config.yaml
image_size: 24
horizontal_flip: false
cutout: 0.4
fused_qkv: false
inner_norm: false
num_experts: 16
expert_mlp_ratio: 1
positions: "conv"
head_dropout: 0.1
residual_init: "none"
learning_rate: 0.0022
max_steps: 9400
Rows from block 6 of a small image classifier, named by matrix and row number. Rows with one number belong to one neuron. Each number is 500 + 50 x the weight over its row's rms, rounded and kept within 0 to 999. All counts start at 0. Numbers have three digits each.
After each neuron's rows are labels from the 100 images, of 14976, where the neuron reaches its highest value: "patch colour" is the nearest of a few named colours to the mean colour under the peak; "top examples" is what is common among them. Only what is clearly more common there than usual is listed. The data: single printed letters, digits and signs in grey, bent and noisy. In brackets: how many of the 100.
# fc1: MLP up (model.blocks.6.mlp.fc1.weight, 768x192), inputs 96-191
# fc2: MLP down (model.blocks.6.mlp.fc2.weight, 192x768, transposed), outputs 96-191

fc1.242:522525410474434507474506519569503441500436566510559520535537419508466487518533553463493490531481520567454559422582528532555491500562429495493575553455489411548483630490456445469390577451560461533496463491588598444476507505464533558454481500518496454454452525513406495528577508401458582413
fc2.242:501499581546493419469587479429447536524546503382403558457532530514637572470507562483502434524517432468414456591478481538469498558587513370487551509545519590440425440445378477494537504495413435417535523539411537548515496529508498519476567553556508442536481515496526550434512539563563436454
patch colour: white (68)
top examples: dark on light (80); capital (70)

fc1.491:530558449506498623460517523476504421485527441435551568549467416523520491488499563459515484531496553545466501479497533526443487514557453525500409492462519520539448488576409472590488378496540513532491428522511463456454519514467557507408524488534547538582432490464544439492419551424569508367
fc2.491:499563512484422470536513488489452609464443481542521520495530512482566461563439446528519520545506475556525476545526440460544548454505540428456535518377548582582503540445530607557482550413450492401508576548497484535525449433518455503614488406518459465424556615428523518418570450449435561572
patch colour: white (76)
top examples: dark on light (95); the character r (25)

fc1.755:500384438485619474521452502590559532532394467556455429468477524522545515457498611508465494455405522447560504466382452473471533480594505519435516486510470486466495545538562578479486453556545505425486519514502524463466437462518506518455549502540458505441498516467506479589544478432473564569
fc2.755:483530443477488455491386460549476519504429508445504538471571546475500405494568434602477549492604438501550489522579405456601461508556421536522443488506483449454439537472482548523459464391512509515442518473482527518516538497519500419505390605521528442456457466567497513496619522502497522556
patch colour: grey (54)
top examples: capital (83); dark on light (69); the character X (27)

fc1.141:451532542532501527460509472493564538488439479590505538477578460519540603498498489478483531524472559480495484476594544484474571571649504567566454483479449591514514572414525456565498466517487549583396449498638471508465509475521536621496466552530502497523499612486602457556489450575548513444
fc2.141:565495501527531525567469478494488441594580586487559414504429424529474543539529461517487521514458497488554543547568431512406486474532444499484418449460432464517435508498523470571520575437460440562539541532452518527521595440603445421526601604484551590444518538518464521549539523583492523480
patch colour: grey (79)
top examples: capital (71); the character W (25)

fc1.493:536464464478485491577538439566484526461534493452436525470495565513603470507582514526378485504611519518472499560512473379482498469480495594442475490500476468452538483509520480481484531522532513504540499507502585414413497456454522501427472490516515526455369516368535611458533436567506534423
fc2.493:475605524504451513460485471452442485503464515537494493472546560481533481539551584451513521462547581612502445444457462519433441443485522415429460471533549547538466518490516574452581506432574441511419534541491523518502502508560540490376518571553551505505496537505553426542564506478404618580
patch colour: white (77)
top examples: dark on light (100)

fc1.560:393496486541532559399366496552456471423503543485507465468433538481458472515555469489457421457549441450484474500463454493436505533552443546447570472482485545529485584498453552525527496522554499493486489537393508479519495411534451518525535495466582499424551560407494515532570504461506499597
fc2.560:504411475540485513465489508541457575546463485404499518486490488512531509521467509553529524505477614535407534550531573581470461529524467474462509483479478530465470491523492524574545520442403475458538537561371451481490483538353416494544587538431572428480528480516473602594442562472437583455
patch colour: white (60)
top examples: dark on light (85)

fc1.237:482473458541408498514507503490419473512481434471531487462591493539444531545502565537432529559534470474518505506523484535490562493474482579495439436463477518415505516499579600492489454468444456498559509469586484481451476463529535548536492563385459529524561520509578470459484530400395595413
fc2.237:565528522475543607488484471481488493464618553515473539463542475515437509415557471487598521476556520471552569590456474439603427502534480449501530455474585580546511572557502563531624510495525579485545486511506413564474504626508531464429610557550475494464550477592513531476504474573518440535
patch colour: grey (62)
top examples: dark on light (100)

fc1.588:463551515506517532513487477507464467497522496400484486491568489544457498532530472566479518413476404505447441498479521477512508450451556512500540488534460426467459494443511525412409518445535467484514476472503528611506572456435430426494441502411430587479437493525510553508516457438467441483
fc2.588:487541424567548421539565435507439560453499501620482484492469569483539496546373500463430578520503592525588438523574467499459452460602500453499521500411500423536389534518503522499512584584451507557466537517442413452532502568456478525489540413512432466501618502423509530424479508480543551530
patch colour: white (67)
top examples: dark on light (99)

fc1.381:533558455502522354584570473453457473494390477558500499493511486577510495535483427455440591456535477411556438534506435509506476488618541451506472515410473543383472415490568520453474559466448502506503511539473542524479553389466451444443560465448529541514428493532493460462552478448499567503
fc2.381:497553542642547459482556493478516505510603407459541549452589493406510524521440569416448513568522582423429496591571493482501530485509516506518517455456475511521462606605478542380540463569536563571502528413444485430584476436463420529506514523547450527467554536549497548568571529567525500483
patch colour: white (100)
top examples: dark on light (100); small letter (62)

fc1.343:471478397533515539495559464623528571530431505521521454498435495441509478345495466571531604438512563562482470416579536557434536487440454502518488455456543534473526392517408613453549526531568479500478479439440567478479442437509555435507449555459565505522547538503504565554499438519469541433
fc2.343:555563515558504482475452495431524599518485496532596521520482621547542556517503430406579486532440444493572442533534544504606531526464580483434571450532499566450494504609481530456450527464511488557504573472518516439541550500589502516558517461472528622468449529514521476571537527465531473578
patch colour: grey (52)
top examples: the character H (39)

fc1.685:549561350477515459531499585486521502466511491549518480456565542611463504441487500615463484501505511563558453536527600569555440448520531458422511570477479468506524485526507453385567485474498494559577472498609404495468454549520445473530401580554522562612521552520587545383455580518535516510
fc2.685:540436514533471350474470450528495454515534534502469457495441589482488553588458510482472435540510554555513519529550530511556569488453535463385488533577501537419415447544536399553392388535474435487504418545459448499414487543544465444627471468493454608435443496541495483489426446427468497477
patch colour: grey (54)
top examples: capital (78)

fc1.736:482538485448540518365513472488388551450433609422505508428497467513470503490524442462553426457426479457462429533555473596555455487446518534537452590444489513491583502460463568477479543452605601459511513495556419547471509492509501436528489490466482481442518455449514466523467513514510530477
fc2.736:563471540550487400427420452550457553461501537514507441474538466550453548426441485511513500558502499502476468479414480486479525526510511581590509508616545526443436463479541479582524504459434525443545434541454557539591523454490505516510501492505506507593520453531473504477449522560550496453
patch colour: white (61)
top examples: the character = (27)

fc1.634:516540478465548559555471430539528515484445507438490517424395469492460482523431567528398452453491525525419474531459530473501500483547555501486499433554571499438485437475509545427534471505467554488533590376523435568549511427554568510552455474459436565520415561418542511533444488566414466448
fc2.634:565602516423570516447493476518405485467470516529560477478583516445545465455503429412546547514415406522521441515491475472450424513388513470505545572483455512536591522518508513465590526435542466398525418506467475432556556563463500489430491481469483478487420413578419545511517608514433433491
patch colour: black (96)
top examples: bold (72); the character * (42)

fc1.711:508370488559404419509473529536451529465476515469597416513473471472539538490520443503559466572546581482521448469482464490539468569500628605541510505498568542489453438488491556450515459520545621397505489499469447509401429535529483603467514476505487527477530492429562461516564493518354539449
fc2.711:533495458459486537502433568492472470496495419447414457504558543443549511460468526482476506517525493484489530441531455514504520511478415461458439501572490509454456582534374503566519578519468531480603550476525523536589476517464601415548470497468444537512553531568492442565503459486525521393
patch colour: black (87)
top examples: the character + (91)

fc1.411:467508481548498432502525522472589513525492481449540504401484450592555596524411485461444495562542561450495526553507460568401452483524598490465588505558539486489579507521485515602439549479497547569471496462534489569517430512541501470557481494511498478465460488503563490501522503461410497504
fc2.411:485521486477577520502438429499592386508514510410454543534504501569496438516497440541434471482526458508438595495575497577506511566548530502540539597417465494546523556522383537512450551498448541520472497409461551519494493471511526559429490523447502538461513458466465326534563562612529524548
patch colour: grey (96)
top examples: dark on light (100)

fc1.392:510426461431594504391504539451499458563495523492473487447539384553491514423413497520523475458444479525408526490604569499522508448632517544442482501511520538549450530439436559470486530512550555429504557485441545579478535529551496541430397535462609573452499488499449461470435446542472504543
fc2.392:486519511451462528588474511469548558551538529470547489487525484538516480532445549515487507560491455445611452434490590418552466490465541580519490549517543470497539509579410533506543514491493466451539571497438454452395593433585526486558566502514486448473521518443502509495508513524520405430
patch colour: grey (54)
top examples: the character S (28)

fc1.458:536522533533482461648507519483515556448499539544408432481552540576521490510454484490447472444496590611477473459570499576601494595458575498429517456481579483434481410526482411472528402576511467495567511491485476470529537498507531499545436595522543470526528486473512394480465508475533463533
fc2.458:468521507482483516487556501619571560560529543606436475398574500477505475497554511536455544517506546513578507448424544517487537425479554477567455565568498446552447578456563517557483477447522452584505401457471471520501476494513511474572542396407435484482508496508396661472587468476453576559
patch colour: grey (76)
top examples: capital (79); the character F (53)

fc1.175:478446565410561505553424445464541663467468516508524563505446551563642461452489511492503508533476505485536495556493543566466517535469543547539519495519506434523581497464489477585496506483368540506536540478479511535455364514561453476504544497467541454526470487525526382440529528548434439455
fc2.175:389473470501459475490587518574553445589589529446488531502515438547561478547506498524532465470431488537499458546411477420521480531454422565498558523450505451533481658479396405462444501595524516431563529443481483435472525411540447499517527429543551471450561520543487501540533447434542509495
patch colour: grey (88)
top examples: digit (51); the character 9 (50)

fc1.220:479574530506457506519478506556570537511436543451501497534526457620463511469545497529620471520499533497554429434499512568586456471441548428516479442584442574499463475562497603483465469472488536494436486503505505457432474478591523535583506475456572547457530600419508473495498480551524497422
fc2.220:538539522496433478508574414522411539554575533471531561558508464391467469467446568537442560549485419498440453584550474526450614521594496594494521489544510462467561524496466426515563512476558423484548458451515478427435545440565532547478527401474500575555513552473384448425511574542521485583
patch colour: grey (78)
top examples: capital (64); the character Y (25)

fc1.170:632371444592484547504621540545483512549552552550489494498533589467511477469472536455474470502489477543513474494503560583536552540548572454495507503585504497531556479560525582479475533507435515464579446459502481508603454426483487501585508496423489504430572547468532465609501492554466522537
fc2.170:519550519407481382509424504491574507510481532436486475542536523520549555472605470467482441454446481440552490483481422520491479558402559549548533537481515503460517517508475380545461501462521495523530483547521483515437490532474523561441550585537523611513480513549462400512484566501453552501
patch colour: black (78)
top examples: the character W (55); the character w (41)

fc1.275:589501547427458572408462520428560540459575580502473553529638488460531534401586453504535499483534453522506475469512473603509508485493437495528431509469554484515505547470520529487619445536542561509530503474450558501498493622559515475471496516384606539518494610536460553544434561491431472460
fc2.275:400467571587445626516533586503526494557481458515456529545520494566523481532437413452511538536500399499517497469454460490482564509457525542548535437415520527417500487536495469512564458479497417590459487524537500544396436593538409489474578484528528462471587493476517401492483449452417572371
patch colour: grey (74)
top examples: dark on light (81)

fc1.746:513501485565531490493486582561448446514490527497441526465528543506467549507470462512374444447413538557553465507431572521442504468561456503496557587365445482510552411485494501562430587453530547461496375370493439516504538474448437358504495492498483443459332475463535443529497486546532479504
fc2.746:510510498464565564472389424417461532480523472464528509487549532494451413486470547492509561598585530526487536619461500436551515494478552570502466541510453526471535536508455555554503434536487471553494472591629500410510536522497516497635573508431386561515518469489526475453564562355530500472
patch colour: white (66)
top examples: dark on light (68); the character X (34); the character s (26)

fc1.61:457593503517438511539506443509512492544449459483457495509520367468503543488492495561515436541518534551417540475516556457509528435504524401479586479422537510547419463522501392501556439426576500490360511552471461601499395536553464515554480464490523493512518527510465528544552473455475485415
fc2.61:529424555499491430409538451552497454428518435433496581455523571449446464479541527518490515369481396504567414574464443580512475613488481414494443665525541497505502489444521518494521511544524471472563537494478501417459486499424483468552579538448477520445445445549453423467431556464434538493
patch colour: grey (47)
top examples: digit (41)

fc1.765:515441454517537471446453481575498538429462487430559520460448466545558544463545550494521502518485487616559460523555554596476436616536490558467538559398442553518571524430540557475467498518420466533533439479474547518490503554562486459433497591491519535585492531371454451452535512489555504491
fc2.765:441481555595474439547502549439512551600481480498478503471520524485468418504421443502515482502528461473514465439516512528467543502523480509590531511440486522538591462597474528539510574502475468522465508532527482495450617453578489556575438468456518455596519507549559528400573516465559572479
patch colour: grey (86)
top examples: the character = (63)

fc1.258:554511475535531520545503522510550557455524418498424409476509510539544497432538497480540385594550509488494460542492457499507421565601436560488523569503508546465515379527393501503508558505433521581409451463534533424507437496467399571493474526464498491546477490416516439499536589515404581479
fc2.258:446503499476532532411482536488490486467532481495523561587498457540431551565450496445499425444470515553593419494550506563490499550506530522576493430550538453561439462402504466511443447434537450532454597500535532511408470478456499508452466584463491537471564614576449484497544531445599494384
patch colour: white (77)
top examples: dark on light (88)

fc1.666:575587492489453539606488506578494560524484426531512475388538514445565514473483488483510484407600534525508564509574537512483556453500467590514519464457554420510499516557555522506540547477499544479381564503534543520480426512469531424492490421567457509530441538541531482482456568558502485486
fc2.666:572475513537549449486520524479558471623445455394491548544448457536483499579548594466449569508446457571491535495484481416486512475507510544542479429537494427443516495440422582500574522540389521469510554510512495534592560549526450454456567504463556464588469580479546583456567530388493484520
patch colour: white (84)
top examples: dark on light (84); bold (76); small letter (75); the character n (25)

fc1.646:407565527463426442511527487463488517431453342514541472435417520577574461512465540504512480477515477499470482453521489491496527511482466483463437533494539504489474618461484496532535437518473486473449609563460588615579507435481501471524416531567488525478491479471501515548445522563497579590
fc2.646:490507555441481549474451556434451442487592467541495461518501422480553561451546417533490410531407511428565567534451542468457452471526585467451508527423526447553513417457508460502497430460526396478454438435572541519526413530506511507477462555437595433474529554489476496499486466545511472458
patch colour: grey (45)
top examples: bold (73)

fc1.492:508518451475538555406512435484499592384435473426527500569483508511419473611507476588536463614538542403555548460610551482492442555491506480407450543503486470519536510571392507458498557500505456474504586560514540367588391486464417483471477572457541510580549469461575485529502467459553543562
fc2.492:539521557445506517567442355479538459539620484522420572543431458454557469439539570495525513487465489519536497511447520546503543423392626528523476476529536553488488533447602458527510446569606493411565488502479477463460519552668506473475463512539585452451483469515567469522473572500472509540
patch colour: white (63)
top examples: dark on light (96)

fc1.427:475392410514490484460555430461429538479428669432574478492419448525484514468505450399446499519483450497423412471533513487512531548532513435442390481476558490463514583504461551399571604479476453487550570491606486513508452482449454470484536505465490558450564498474460568597472497435449444559
fc2.427:501544464499518515441552531549517518445486557543512485517531547397394509485403513442486560585499550586567475465430509523561431560500502526507613487514505540572507531443490448568408459535591444498427471482487553580510481492576520580570498487583472366481448474469548534437602562556419540474
patch colour: white (84)
top examples: dark on light (92); capital (83)

fc1.462:606492496406437559519484501501491548515461512468490457517625475516579517507456528447515535524502539513474478486554549561510472526536537453434504496485482376560568501450463389500505528434510457518423550503566575528544562424371561455485459538514563551515463597496552453481542464457651506433
fc2.462:476508399608429553523452514477540520483573439534522464476452386499576505582530414527461495484387476503502601590471551569553533451492514485491489496473554486506458613473491428382479503480522595516539566486450571503447433532459448523584482449490480469603559464510499519591498553532387608518
patch colour: white (81)
top examples: dark on light (92); bold (72); the character l (26)

fc1.409:473488450485503574457485466549432574547526473499556582498506428598565572484547575557492512605549536509467456405444499580502441514533496484555561540460510542454572447581452516437533480517497581471498514513549517565530489518449558495523489593541421478589458532468469552492458487409517548455
fc2.409:504492566453571516519444581514528422472559593493462524413496544531470581543487477422539586447497450542584514495543481523567522518475514593439496559568481518617474532444573614584512497467537549480556433503529455506554472504520479501498487522512603533507583479559483557573479550572499511566
patch colour: white (61)
top examples: capital (76); the character C (69); dark on light (65)

fc1.259:489448440512566502568427597464458578551462413567446459486533549496560498541525531453508464512464600557552393512502523464469555483474370527391519519444490529535468521573555513441440510487503515494486527548498474515500548532548505493540470516504440542522475456432482552512464515521458447518
fc2.259:584565601472457501470501521513594495462572510525514540497533506492518483541474437485371564472551419511580441546520478509548563491542549472489490468519530480511465503399465379459467491523586404532563574440520461497535463436457471518529447444407453560545531502495578519569476545470496532555
patch colour: white (71)
top examples: dark on light (98)

fc1.451:531482535550453486499504397456514539490560503472578513624538655486465508427475520525525501490520451447452521528447529534441471465502581437531500502515506514503514534456486561522501438481536454438464508484588525455455561423448542460503492443464575552479419463530551415521459442479583536385
fc2.451:501453512481517492386506581511578547455471484606515395502489461479487472477463519494503529439468532525476461472498436517489499600537480410575555481494509413492577523517471465479472512503503609436546463547463440498609500512486385557490459517555486511431549452494537505529549429564417487563
patch colour: white (65)
top examples: dark on light (71); the character H (41)

fc1.125:509500449557471370495424424553556409542445518474437578601592526495468515536556475531480418465575440342541518474561466491475494435480513402478516477491546522459510530570557520541466500484483588621435487447555530584540402438496478502571477562480536509467480467512491381524458514454500535493
fc2.125:478426463500445538501531614562559455532484426482430541519486525462522566448557532563542450550421507557410460476505487498415428428459572528584569579442507547579577468492431453482427540472472493452534458529493458524535512486501537574533524460558440434532543573540476431561442490513438503566
patch colour: grey (66)
top examples: dark on light (67); the character w (41); the character W (38)

fc1.268:567462410502500493560488497547486458504355568551470539489493564571445452529559497540427496504561478509528481517541454533411550482478509491453496516487550528626626404483486507433483482558592558458522555495515441564505516518485467461513478517486500589555430488382483429548489445501466512474
fc2.268:476519442584474494464466473362494470578541575524559556527512408488486394520519502496497487511478482395455474430578508543498500591512524416469497560633491461488503507546485467481477561474479365559520448506546540480504538566546599511444595560521471480505562432498479535524469541448417539524
patch colour: grey (92)
top examples: dark on light (97)

fc1.245:580498470440596559507475544509448486481508524496495500456515473525524505618496495578581456465498449365557453476546470574446528386421531448487548574482451454417483477467516572489465486460523505483555457506557570464546416447455517433561557464442575463488615502486504497530408473512517499530
fc2.245:395465507492452524503465515535562567534521489502511450467451486558497562449547491485516502496462463498438528380463547424476574509475516539563469459453469512540481514493420438517472472473480514449501443425432446571460507456487478594446500497551474457548485512444466534568485514548299590433
patch colour: grey (90)
top examples: dark on light (87); the character P (26)

fc1.509:489379407487557374478399501481519454412377502563507491501530443481522442449438503555412549478516485484565455609457425590501524559538536398576490512438484510507606460450484495481480473491418579533493497441527546530536475522581502462406487505415464496448451492543486473485554515409533547402
fc2.509:456544564452460583552538525570556545553466480496521538458634553503548547499472465410486611486620591462415539486479545503448365538498488459438417539444459518426397445481486500482587518522492513547465490506557437452456427505478454538466515488512480472607545453527457515405476526526481478449
patch colour: white (60); grey (40)
top examples: dark on light (100); the character 5 (27)

fc1.501:485500440536444504534487501535430630446514487586508478471504383557443551551445475553554516567488494448495536541569516479497525465642436474513479539538508521492508488492573572512486573494495482444515662500437491453598485496468445542498470563414459517501597517500474433593502504486458608482
fc2.501:554523439511565624392504459481433435552597496512435528590525516481481448489470475563528471446595573486450533499457537453526458556405621517480499543519498561457429487455444374531515482497545461560455440480545545542423512525515527466425538452515560509497436486461529558488457424521547516481
patch colour: grey (45)
top examples: dark on light (84)

fc1.307:538485392572448503611494455595473533517497565471545539540484516493440497509593387409448557636580510527492462489516461438564427491540448447491469440500502477504633559469601475476464554524486505608565547471516538500516528434533465521517482541525556575442458418551493437477517462486517478640
fc2.307:459450568463501479481569494506541486544478419420501563549482434467467490558503529512527489524459518502494376465453500509538433493439535489536441580490484514394498449421468489492518545567516441446554424481608438542448543388500486563472480417494573490549530458578549589563478388502506468500
patch colour: grey (69)
top examples: dark on light (79); the character & (40)

fc1.454:490461451503514538471461474569463512498431489574484585492465471542371486485498578475524522502487511560510527557578396470474516593457566441496464453519500536462512447449434449375477505456527450514452490509485583503398437418480494484550370603543455459409544571436491456467479569542521495496
fc2.454:528536469495521454478503502427485523510437525474571542469595467550500492595575465556504499538541523462609536498517538486493549445513470528491495518473528528587504505485463423454514477570410454444438584523461530471593524520550565441524491490475531546479501477451466524554383504414457550578
patch colour: grey (65)
top examples: serif (52)

fc1.760:408486547541517546548426598560510566492489515559501513571522455509517581488470502411426547455523447596547549479603602538521568480495482503424472543540386578534514497509490521467498509487522570543433509455540508509474410469495538438518553583508447427422526543475542475482522509436539559492
fc2.760:527514516545501448570465570511454409496504454450524530464530617449520536504453473495477429502479603578506638534442524611625428626460452547529439473426551490450487430476415470475533517525442439625495470475499527520526525442556452505513552539515434455526466538505514561472418393508445478491
patch colour: white (83)
top examples: dark on light (88)

fc1.280:496458441499476487484482486573423477537535475440494479439474471520531516388456581471506514476536548534400560467487487493473472465483575525478505515589557546561523536459550513462489517565430568475437444548520490564572498644523425465579525537465490518503522484374524419485518574526495539434
fc2.280:432452530459529530594525468481489552496475580496459529489526518429548417641531444486535523421431454423542521462446444597480493564468494522538503520395487506485506474553411598552599514425434518481458492484472440551472511359485472514522578520515477470546473536448461471570481432443534418501
patch colour: white (67)
top examples: dark on light (82)

fc1.474:479457477505487384516500590427525500512547407465459519444477465542615540532536537474558581526499492506486465571464494618508532507535476511379534534539513454492530493458611584526480541496475523529448495401493564516459517538512414487519505481532510458469548500438471420612450551649532512529
fc2.474:496449486467518462499423428486490471587431494482463500582577407472548541529502407501502458403499479566570477525397391440489550454581540486521516517508546575520457581566451472419535456491499426452534546394539470641544468472495517524522521614460517465478422505463543472501391504538449550552
patch colour: grey (74)
top examples: capital (71)

fc1.291:510442522520511499508586543533520535512468555549473473466477451585567410546493501506570525521504428500514427518488519496518565486538581544440536554450442468419440504470496589540426496361489555528476399472497463476511534562482525467547540434555518487411489497513483535492494517448602474517
fc2.291:506516518596474528524470498469404472491532560613349455502579519526485532460480524472573494602491442499446519433424567529407495484461419516530490429514535463569493470498515467451509462527541506460447394455543449501535460579506589522435514454480517553507487577442479470504577503452527567484
patch colour: grey (89)
top examples: dark on light (76); the character y (32)

fc1.489:484567410412394550457516474565532547557556467500408537541399537427549510507523523417516476434576485526624586446484483533538576455503470478463493519524437433522489471503529524469502558522496463493454489413502508445447571471484529404507517582578502520580501461511543458518456559436477481525
fc2.489:605495470582475560533543474467440527459404588517633547418493503512476543538512554492496536490502494543438511483610393574600467425492561473423457524462548464492458528533462536503499461532565505494479492497483536549572485533451454471509518404546492490473491543602480523504434465523460513512
patch colour: white (92)
top examples: dark on light (92); capital (86); serif (53)

fc1.737:520404540543576535519430454525597540467534548463527485482487563468485580533551495553484500528559455503592429499513507535431533445486522474533559551500523557519533505555504529447413450521483526447395493555481491541509521573434540443469538460487608518478455530495472469500477557483536368492
fc2.737:511430490484481451584573498492472485512462476556493477424582523501470473503554433483485531530445548535408540550481485471467486497431574518375474534579522611481507556527513481576496506462489371409495514497536440470486543578480420505476460491606479531489468492454573438555524565557495531581
patch colour: grey (56)
top examples: digit (35); the character 0 (33)

fc1.534:578457523480444455539521468520473534491448493569508508439372531506621638379528481500454537652544539535413512436541494518502503469567498537566420492499544463495487607624505475501555475475497524558450476460531530526575491487423492502567481457382536484531512540493610560507463574472592534495
fc2.534:520468572623503494500561627524540514485496488428512532419461543428595470551499479485544446498523530528501534460554493526522518481487540520440517460510521508449446469556505477389518406403455487522520475595557471522466454501532603538501490498521527463458431487555542511483529448532497448585
patch colour: black (87)
top examples: small letter (78); the character r (50)

fc1.142:448486542470443447470508509577418398516430505457569449430556443573585500427517550532587578488532573434474500452545591474552440519474592518476441500580491524449578493444549476385539488444497550481543547500506570515559380516551561397433498495532511523564396585502589476474512516499512583478
fc2.142:427546454545425577487550491491487428466551506543410503442596500496539502529499573451443370508432581492482417565494546485451551481485483495424480504505452490548468505425421421578487567515463437487540471478459469488545604545562477517539548424449426452493465496446514565517550447555619545485
patch colour: grey (85)
top examples: the character $ (38)

fc1.235:576450465571560521418460493548437509533465501509465522515500565634521531515532487525499446643518523481504503553491473479540563548527449522505483514532478526548434432464460519532459461415491538434454534529501580492453381496481586421528539392540501515563492540516557506533598442483509464502
fc2.235:522522512402471452501630555517541470481430501539494551473467485508543516539458526501442561409537474451508540468577519566572533431449478477424528573483498481471542535545447487462516467522538572525562487479554455490563522518535437512481550510573593534434434447539436457384544419475474529525
patch colour: white (76)
top examples: capital (88); dark on light (77); the character V (35)